A small image inpainting model, trained from scratch.
Data: trained on pen-drawn characters of a made-up script with 800 signs, 395000 training examples, 9.5 epochs.
Rows from block 8, named by matrix and row number. Each number is 128 + 24 x the weight over its row's rms, rounded and kept within 0 to 255. All counts start at 0. Numbers have three digits each.
# conv: 3x3 conv (model.enc.2.2.conv.weight, 128x128x3x3), inputs 120-127, a 3x3 kernel for each
conv.0:126130142164156155147126132101099112109122115081128126140156154152126135156110111103156169123133116119111123081158144075159152128116117118129136115121133102132155147099092128143135123132145122155112127126113183146116
conv.1:079112132111129144144148125106151148127150113114089133147155101141151111112129123141098120167154134172143139159112112127143091106161123146169154113128142121137122141125091124122111131142131128088070136098111122159145
conv.2:121113102114106073141152117115124107116184151113100119140121109150143113118131117163150121129143133121129107149164171106123214127146197138151145131158153150119126143127127137127141112097114131128092183143111176139103
conv.3:149130128198197171150138116107100161127092140114118156104121149090106129102104148128134148140137096098109084129091113099091099150181122104104116128112123157142148151119089123105103132092108130164118182133109169093092
conv.4:128145128145124126137136175114113108099120119146165153139148121140164159132150176129135126126137159104121104136175119118134163157136174117119138138142148142135115119101132132111098126128160058114184117119115141135132
conv.5:151110103125125130151180186158145150148137163159136151102125140090138160082104125152135112142127135166126093146135155171166167123159154146127116138141110136129077161149141167115090126124134109102141103131135143106094
conv.6:144144166121143171094075105132154153140126135138155171125145150086124119092132116150113115181115130170117113158158171084110158097107091165151152102126129099098088111099137116073101139136089127131127107189152065115119
conv.7:093092165135122162189148143117111082137119121152096126127128117137131128147122119131154171131158154126145142126115076093116116094142139139141134103138146113130128129110096153133120163139106115124140142108131187125108
conv.8:161115132147100137150101130103115123132133129191154125155140153109121129110086106120109160092127146132159124176144125177108159229178164159146123137156134087136092126148139112090124156134165104158143170118133175118128
conv.9:103103130132135146114116158118105127142132122161160129102134141096107102134135095135087102102079131115132148107092083097095120053089098126154133105108102123098104118110130086120107104147138120107075128136154155154134
conv.10:095099124130123116108097089117094168130103179131131150127131094144127098126116120096108106104128143102136175181169120169179125140118083138122150124127120106084067150085104101081073137125101080049140080111155082103118
conv.11:176145111157169158125172156124087110154088110172139153080117151096115174110116136139158129141121080129124131107140151127165128138173154118113135097139162117150155125105107139133154185191206146134146085101145048104094
conv.12:139094098145137112090116090126133133121133146102147139116113126105124134121114137139129134138086116156135128145185136193178121162131109144172151135126109149131108124125139104145101128158154134113147141144160068110159
conv.13:157167135108112102101126110113083129105060089103055074103097113125118117132107137101128131135139153136168192102144156104078091106112209113121133143130130124126163106098142139131151115082092086134082163125096150121138
conv.14:109124124100137153125147124115106116113099138113139141121123154143134125153158140152158112108110114108094116100079118089088105088105106101131118115136108124117067144112097137130152129155157110096120132124110105109111
conv.15:128145152135126089112104112149129143126110124098078099137145131151146143134110145145132126135144142117146142094093111132101087172147121142129103123126110117121138128131145127121113132136095129136144107108118093083071
conv.16:116127115134103117156128138129156131135156160116130132115095145119120161111138150133133124115136120159154152105142127142127084186130074161147116142108089133125123141157143125152132127163162091011104067101138129153132
conv.17:126144153159135153200176181117119088094105075121115102111138132133153118159171122110116120118128140146163145136086090180109122117072124137148141153123133150128140150115105180157150134163161119118094109134105131159085
conv.18:132114101153123116137139108150149112160165145123135131107093095083070102117116107134133105159171116148142150135138146118129140185122181138138134138113126153135137132134161105121124106138132142126131134095130131099131
conv.19:145144160139130153087075153156155116143129120125121156100102087117115114145123140091131117092124112135119139144131112080099078120123086154156131134116117103101105112110127108099103109114158108081114138134129102111120
conv.20:175116122193118131197108124118129139114142147106193193127156123115131117113103097116085114098112102078119087103124054106124087116132144097118152103107169109141169126090113157118148137148163097129143091143158091137131
conv.21:129141119136120123134131148136138131110117102131118105141145160127124165143119162128112112131098089122134131077122122080107081141100079097115137113128127087114110123124127141137116162119121126137082165138106101112136
conv.22:104118101115131107127135143093127129156152144142119126134125156116119131109111116147163151141118117114134143137142153093091187140101129112115158139122127098104089155107109183147127139114111144091134152102124156124131
conv.23:143152118085114087109137129118079144120132129153154103115142134107126103037069109096075099110120136145116119133110122082112119121116082161170134132175142125131123108110115155137084151156097127137107165146141170118108
conv.24:181140140089135172113104127100094137151134118109132124151122149131113125112117147144136115138125119142136137114147202121093132136155167145161121126128141131122105109158147076105118096072108149134081107146127136191166
conv.25:145131124104082149095141180089125142090099114119114103115123127137166130147129115099087113088089146076107140138135143152130147132172184152127140159140146116127136125085119126085128192162168075138110117135114113177135
conv.26:136130128134178147121147146140095105097116115105138127149132124126120133132126136135071094153109136134124121131139126099105113141102122165152092124123112132109095106149163112155148089142133092116088108163123162170127
conv.27:142116137148170223126143212078111096105119115100111130093091110135110119168104076109081094119128107139132101050052104118113103174165136103109107133139152156156157123092125151134169119108134146146127096057119114105133
conv.28:146130145124101119116114150086127110088125095077118113103125142113137145139130126101098119126107124159141168137149111149104097148124130142150126150142111137118143131165100131157135158138125136133145127113157117110163
conv.29:103124131087124153123162163141138119126138132111118129119136089113139087151154095166131129154151149156173174133117102160114166093100156190150125166130123137136135136123133168127140124139138056113116084104103079116114
conv.30:154146174128113122113137132116153180123160181113106160158132120130138115089128126105134131113125130135132128146117132131170151122136136169126112147144115127141126128158137106126119139128130142125130134127119159145168
conv.31:145131110114117090073099111115096110104097127113135153102126130089111109130123119129138108117150085113137125098060108106092072124100127116122102090115130092107131116115123111115163141103142145134136132121145107136134
conv.32:158137143106149163124142127124129124115123117131121107098144146101168149104142158148137087096128117102143114094149157097164112084131146156175156128137124145141134101081080124121082111127115092100172110100152149111145
conv.33:122151187119159179120105114099133174084148144151164145136133125114119114131125138156133180122128151085140126072133171089071106151135179144122109127101114118106139132132096120132114108120133113136134139150144109126137
conv.34:085090128117103115152107105098090080107112148113119180107122146115100128139083113124124090098130117152134112158128138131119109092082055142135145110134137107122101159128080175116110130143173109130146163126120193125135
conv.35:149155202153121152110080139123166147132193178107155155128164147118124117119130124116126150121148153090097129103114110112110150160120148109104136118108117138123131113136145117123146147154163147136112113090116115108112
conv.36:084114133114126157194187203137140114098127146122120154140158145140139103095123093149128130160113147186106140139180148139144138144129161141133153129112112147154116082158160062113133090103120140121111128157158122159172
conv.37:139152145118131092125145129126097105120131163128123156139114098117115120154138128163127115109116090121138139148171120192182193112075126133131148130101129140084115143146109117131115114099125156148141137116093142115113
conv.38:084111150068131162121188191116148157156157123140146119133094138108084127119109111139165137109111111131120133161120100098125143117142172126147158105115145088101138058097113125114152148137167122147184129135156105094118
conv.39:140124042098108110137144139127147129140134090107108124112135095094100072104106085120145175173165125129116113142157169120143126122172160118143126133118108123126139127125140159138112132127079106156141130132146141118107
conv.40:137125110145141119138149143125096100110099136134129113132127128121128135135127126124125124136146126116116123085122103125138086110133156117113105136117123124128131127128128149138100134135123115102129094089139125147141
conv.41:147110119144102106147120115096111135122142169103121122151138117174144136141117125114139148138143155144124114145116137132077088129134124108091093092079092105129130066109132107132121110179172188125090151108098136142112
conv.42:112180219105140145131160152129112118145129108155154098128120121144141127140120110140125104137133126146154115148131121166133128137099132117122113110123132132119114123081122167088098150122106099075093105118128129111102
conv.43:104117129133144171140159169164145168176146110148143088102131128129107122134114138116124149127128133182183134137139100140132064123126120114123137131130131157144149127094106133116141103122113160166118201135102150105114
conv.44:119132063108126130158140157105132118114134143159146121171141151166122128151119107107120126116099141155134151078128150102107150110169200123121141130107113129123136142171120122130113086093112157117119115122117053100121
conv.45:145156146092119125148157134161143111165159086125153122123123132131146177146158183133096083159147110184188166165128116141128104105131104154130129141130138093133111164158145127159152065127113175184163152141127186189149
conv.46:161138148123121126133157170087101192096107146118124125114090113117116116128111145101127107125164141128142142126155163106132172073104137164157146141167119140146098092129116097133144139166199134065082146093096115099127
conv.47:113100133094101098104089101146126114149120119115087129152163144140137118153144114104118121111124125128137129125112131138107078126040001116106152143107109189133118169120124137115133140127185142112137111055149106094152
conv.48:135125105139132113122130144148162171142159122142148138149147123129126099128124133121108127138140083127122101106109152107127127136167136101092103138134120148122118126099104122098150135111142139158151139125114150159151
conv.49:090141123095135100104134095162104074134105083108115108099138158122133135118139118130120116140113104128118060158124126129130149084131144133134124121128123107110103148126159157127134121096130117138104136129110094095086
conv.50:104112119101113152126129161160124099123136114123134106131121114104127150096141149111116105112119117166124098171162136172155129128125146132164134120155136166153134111134126089117139082104157117120090139121114138113103
conv.51:139100103124093096097099120126138122139108124106126110143114115164133149129127143131166132155124106145095107150142098098081112176113156114102136163136143160163134134099105167149135142141141135151098118143143120149162
conv.52:105125135103127163179139146129117134111115141111117142139137136150134131123126134131163169088122189116085132173124106136135132094158136168131126139153149140155156174139139159170136129156133143112116143095127104128116
conv.53:146117123151123123139150155103068110121105122152116102145117148111115144107122158151174159117136156109130142108113118125155178077107157142124115125115120104066073120154125104141137143148142163122073099108107078129146
conv.54:134091114094099146149118159128125144131136127153149119082121138098130110091118106120118140088111134101139144145151117157142164109126162127101100157118121117131141146145092183128076147098125124113160162112145127145155
conv.55:143109099095069082139121096101087048122154114163208177088123118124147151101126142113133112111148097139132121100099118136180142078129154133136115125138121118106122129141125109163141089114130130128111136097140126090128
conv.56:134168143127170174146111137126153162108137132125130138085134135103118123114127112112103101127127125111132151121086188109081155135119125121117118129117132165138146148148121154142140131129195143106091121126108153165135
conv.57:094121121117127128114095155093126116090143124168203141113127131113121137146156157140114130120125131147156149080066125126122119097131156107088124128123126121124147149159158161150142132128136110132155122120151113138165
conv.58:125118107107084086121104120082138196113134170120157141120132117124116106157125125112119134115115138177176131134150074148145132100105118152173143112112141137130109122128147133103122096116109164114086167129131181112105
conv.59:152129125127159172160183202147111121163114110153143132105121110119125115103129146067112132131120127142146148137109083118117126144129163129130127120133145125135151136102121157134125151151155118126125106120126117104113
conv.60:125118104085129151111140101148115126107123153088099148073125153120143129141127120122129132124101123157103086137100130209079121156089134096091088127142085119165129127086108164122113107128129154157120120105095104074077
conv.61:097110124120127128145118122115126105140107105102106117142147157119133142115132128139138136176132105150115105113135127138134126139086097115150129159157119159151129138116143101125169119135155158135142139107156112120124
conv.62:121151122117126088118155146098087133107109124124134150110111118121131147131114134125086132103128126126137107167150123135148114114144114134131125144132149136142139141115094130093105087114147121165125128097105146094121
conv.63:171136172147165194140180188116132155127132122156152122077112119102134132131148159147102118153123131128125125111105113143110167138145140123135122142160152144156147136148134145149118112119126126124142105097125080091131
conv.64:157135105137131094158101097088099109103092098110109104140145152114108156097104128116105111128125120116113148086049073152182146141175127128121121198152127122125127116148144136169142177144119133117091104083095136120153
conv.65:121113129149142146118096093095121175106140153110114122154159150155131123135114118182097084152098115145104085165205077096121136131143125135127143100111130145141124139138085157121116149113131162100060112126107125191152
conv.66:109138116116102081111104134144131141141135145179163111155128124138130137132144135114111148095106106126145132152155111134098089111137117130092118122095119138150157119076081160123116141119150138085047132101111127124125
conv.67:143125115171146117219144127136130112124114118103099097186167140177160149138133148109122145112107159133109135168129134156136110153144109128104141130117117136131129141149172105123135136126119128120044123129092109123117
conv.68:086094102104121086165133093112106074099101096111105106126122136123111130147139134112121155135141131128130144131061129100110126087141093096133112121140137139139133113089137120082132131112140068088125126105082122153152
conv.69:141091100109123126151183188111123126128114121137147149093139216128174245112162213156118121135101107112055090123145129078123128109149162132123138140122113145137109129149166116136145120144100133112114130127110100109114
conv.70:132125097123110129134130136106127111114095083153117107129137151112133170133146182128148102105105087117111115058108215104137144152201163103100105119120087084128125107109156125109121098079104123128137142116105123103105
conv.71:126131103113133115108137132141136104128102106158136103115135139131143127140146136143115112156128110181119121140097053155091072132111096156162113140140107143110100144111136125100118121113096162113098143111121134122170
conv.72:094131137105109107136151123100110125147150122123134143145139140144132141140137171115130149142172173148128103134121148112103068124086091118129118122128111110106122111140142079101142116113140116127118162152150131124177
conv.73:071118131124141148166112076150104105120152169081094134129124119157133115148120136117123144116149126131145122143125089113132129166108093135118077133114119156140137150108120137117121137124102122147158102087090114135140
conv.74:160145096104097084121132126174159137145139105165123092190150131137110120128115126123130125117130132132120142137174140123139119108140154132121122151131131132142125113156129120122123084079131117108127100109111104143115
conv.75:123135195142161165151186191179161118167143133123123156142129133122109135173152158130130122157114122108095116162158145187127122186089085101125096151145110136127117170129130124151140131150111095079068161154096196126145
conv.76:148142160138128120102118123124121113148122122181117122066110089094106110116128118122126123128115079133116099198166139151129184119093105149140124131155146097113114097078075113090130167143141071138129115141124099130127
conv.77:114077106150137150160181162143141114113119095126117099117130143148163185142164141116131118109104086096099085128164151117114144128043094127121100131136109137130106117135112115132111159171127155136145127109139146121117
conv.78:096116116172130114157143114109114118129141167129165156157154180153139114166164127112115070107117108074122086147116140139130144182116130131143147107120084149128091109118124133125122194164159155148123138123148099102091
conv.79:113122104115139113159187175097125114133140107124118107116106124128113136157153159113112089051093080088102109134131155117135127105125112116130164127147156120129152153129123144113127166131133092123116134152108097112103
conv.80:141146176125130175138110135101111143072089124113108134109084122103095107111117120144138140102108124141110093071107172088148176091148163166129116158143120176148143190160138120121129108134133126093123148107100137176146
conv.81:123133111095116122111138142090076088115121123111126100125137159134128159088103115073093163111110131139120116140151187137160207097125122131129107146153135138134145095122136104123131129111088123103147147123145179097115
conv.82:113116096147116112182120075122131163120147153146158103109122111106128123134116117159099099112074105121130146140141141152139097099125123155148146154137134125122153071113088122137092089132117151154138217161134178117107
conv.83:140118121163115124115122115125166146101118127113125101138147143099131144102121128118133138132148187130124165110104126131098124149164131115122120147151143119137142103114104110117120135110114177139133199177144151098125
conv.84:113112102101095099147127092097100139117140128141154132119147159154130140122099127159125117140129113155158110107124163103129129134117082111141156128131133129135135118108116092105124081109130070155110085122131118096139
conv.85:120125128124103124122091105154151134136154123099130163129116130132113111181140129172164182134145143111107113133119084125111130116117122146140099129126115110101089134115101120099093114122114117127128106100110114124128
conv.86:123122110155115122161132124140178162142125108159129107129134117158116101128103125149140144132130099180159106182143103106136131125131125137144123124130139108123137116124128108107116120113121166150166151093113130162114
conv.87:138121070099113111071107142106100111122110104123142151138113100111094092140134122149172154122133133085138145124117130119082159144097135123125126151139103138135136161118134149116132124103089109125109098149162108153140
conv.88:135118132138085103084121142097127117124121124109143160115116125111084117142096107094108137104087128128100153112118123165164124132140126107130113129133112146111105115114154135155182140152153126106114094094111087108130
conv.89:099125126106105100134128119126119158124126149116109133111105151098104155122126140185119101132105111135137099160115084108088125113143172171155122151127094129119112114103128157153137174160147143112128121098149142141131
conv.90:104135134154155167151153193094118137121129167093104136150133141160128145121133152112067102100113162128152146170125090132146140109131152162144120126143113100121132091081092062069095097119113134128123126141108152141126
conv.91:184180126162159132134129114135143166107140123124136148109079142126111120115126118095114139127125127152145098135122102101106112135135141094095129142138129133145157130143135138160149113116122106159152128110131131089144
conv.92:043115184160152132169122123119123154100133159101135113136132136148142129126145141133136099120140137108137153152116093140116076135125116158133103140127096125139134097145133088106095098100112142092130185117102196184158
conv.93:133155170103103119115120106114148137113092114126128166130170127160178127154158174144157130158115106147117139152143098144134110114097128161139123144143149138134132082124099110141117135158163100123148078101149120122120
conv.94:142125043129111094124113139117142154121153090090126136159144093103130120112148164136157128127117105092102132124168119143110029141099078087117119146137112145134116090144158117154151133145118191172128137128119144120138
conv.95:150154147140124123120127104217148098163171148120150162103099111108095107125113134095118065131133122119123158105120152080097102105106113118124127128104108136127120147115120160160147130100100142103150155145134181179097
conv.96:104110130112142143112136161110130153145149146166139114153119108151127120153135143130122074110177105104132108159125142138130103131112102146119127121114126136123108108106120132146174150140150124089094137153149166159142
conv.97:071109130082129159059115187129129142120162237135110172124125137133124129134124125142126100156146148147161148094124135143134205120054091133133139112119115116113117138178154148131125150124134106126101130106118101149147
conv.98:178147093172161117170154158144140115145153161131111133108135126090136142121109131132154143145144129117114084105119114099081090145127085121114148118133146154148160157132129127111108113099110142137151171159155135116137
conv.99:130150150079083107116086100128151116109102118095099159133112131139114141171157133127132134116140138151157145149094117124119101102150149120113123123111117122123121117126179147135128120144107120100147123098143156111159
conv.100:138125109122102091111114113131124090128117102134129102127131144125120134136118126128143113129116100104096106174107070148122118099135138152096088132132141119135156125132122108086095115122126113083080080093101116121132
conv.101:067121101110171154131162157143201138133172133148150126141120124148135140144134133128122089166165102181143126152110127132119120101128151124108111112127144134150174125083122163156161157163119118078176128115151095109123
conv.102:092107155088132128114136132152147115131124117139094117137118133142157146128149147132121147125145151159165143091088064122135118110148174133100107129126137098111153111121084124107093171158142113120115178171116173196131
conv.103:106081118104111133153151145137159118127102114145141151126122144124126141140142151149135122152107101153111117128071098111095100157108091178168148136163160124156151136130091134143107133170160132127126135110093101104091
conv.104:090127125119164143114174192177131121136118122156139101107119127123113123129126120116113130117115138151142155091135152110140157108122110105130121118114124102099135136141158139123113163128093109122104157165134192141117
conv.105:151115108132131148140140182132124107119107101133138118120125118130147115159169129186154146125106141158116113110129147106149156149205140117117118096120132109135132100118089087089099113129149099127134132142146088106144
conv.106:157134082131108081144142132142112103135103121112083141126112101116114124124087136120136150145111128152114148074118171071087131132099068105080122129099070158139097119102128119134133135152141153103117144108178128123171
conv.107:120113104121088078146126126104092108099133122094133183108134165155141149139111109152164137121118117131139171130178141114138090151135125124150122128110126137135117106122130128127141159140130127132155136099133131144187
conv.108:092079099077095115094105113136151124133137129123147157126145168130138145128117127111117109119128141128136172100104101102127125139131129121095104099071097109087097124166145110148121129152119138170189171165185183156145
conv.109:117172153149191171158181170134108065126103087123113121121130125116146161114166165140126119105120107068098119160159137146134120122124145138151142127138154121144147176156135179144124125087091148149123133156138117136140
conv.110:192165148128118103107108100123115126141124109160160152134137149152153120145140100133129152143106131103128149119118124124096140153103132148141132152113134141108132148135100175145128171136131220169111154130146113114149
conv.111:147116127139124114174168093102112113139107099174109068122135134116142141128165149096097085111096109147118099174134149144110177101120148114131115111132122130124119133113125150106138179145142159112119104147138069101101
conv.112:143123139121095078103106113126112092111124117107153162128110127135126139147126131128168143122154115164182134112100063086123139074132110130108127133141148148152133121115095112124140119128180143099069139115114194176136
conv.113:142127117129082114148133146105136129127130168112146164079090106093119119106161125097111116122109103101131141100148144109194079130173108083108136124100124099086130104140150119172151109124126129110110114102140088118183
conv.114:165148158124148139143145118138141127118143122095144146121116111143136107158138103138137129123099137122131182135128096147146149140126107148172145155184156121129124086096132137123110100112099118110146084130151124166159
conv.115:112075129096057104118137126135145130098113149118119139088125154124148153147180170095109122126107133121127163100129095086109095065092101120130117135147129131124125146156108138095061165097062146122145103112137083097120
conv.116:084126153119150132120128119105096109092137143092114122124156156128157140109134146086086134106121128144132108141117084119111120137122117129136161103129128118148119116109110110135156122142162096132158099132140113118129
conv.117:127108084120130085129149123128149168153150132116108140133126124110132139110128140126155143132169121147123112166102112175131120142105103138119108102119119115126139184173145144139147131143165111132141130098134110066101
conv.118:167181117119124114171144094078108106107123130137118122112128128117123130161152137188165149181142134151135145128146194122121097156154117146143113142116092099117096041107062098127109098139129111122116110111093160144059
conv.119:137136113179160138170155156117123114117128177089096134150141118121145137114150129125132105139158135120143146159156134106145108131199136101064086123104108164125129127106135123138142120189148105128150112091098116099131
conv.120:116130123141151115128170129132101138109130134110097085101115128135130150126123163141130152154137122147127129150102087141102129154114184120127139129126138140128156150136170130125133137117100110125105119088101127117094
conv.121:154146115149129126136091084135134133144121117120148125143104112135103111128110106097110131126104128163120127121124104141167165076130103135157075137136118147117135069107117096123120108121120103092128114124147132129165
conv.122:113158196117116125148126063123131134143142125106126098101104135135131117134150139112125122143089118144099110148163162164143076172177104138107107130126068116130098092118134076118123115149096145131140095138120106139125
conv.123:132108127136142209150119175101098158099065146089124130106131156094126108098123066129090114138096122143122106090140166133120131144176140127108114176122109142121130148121124174149114125111109119151122069122146081089163
conv.124:119154109151141136151098130063108141133149105157156143109117133131127140145123146125125167126102153143145122092102146103121120081184139185122128123098090092138144125111114133133132147133105167132068198140101169098107
conv.125:133138146115131127138121119157135102129131115095135118121130138120118124150184144123144107133167121122158140146141129124181106088124113105105126103103122136148138107083104096113125134138119127138114149139118147095096
conv.126:186164108157136106059109116117147148104118112088050113145145112129146133119132135122107105120123112130128135092117145122127122120112102121108153118126160156164165118129088093132075113100080150105131144131148107110118
conv.127:121078095123126138121167181091105146133096104163154079139144145130129145125120132103104134115107122115141129160177214160151113110126116131134127104119112129130171134141140138123096155132112087087107113120100093122099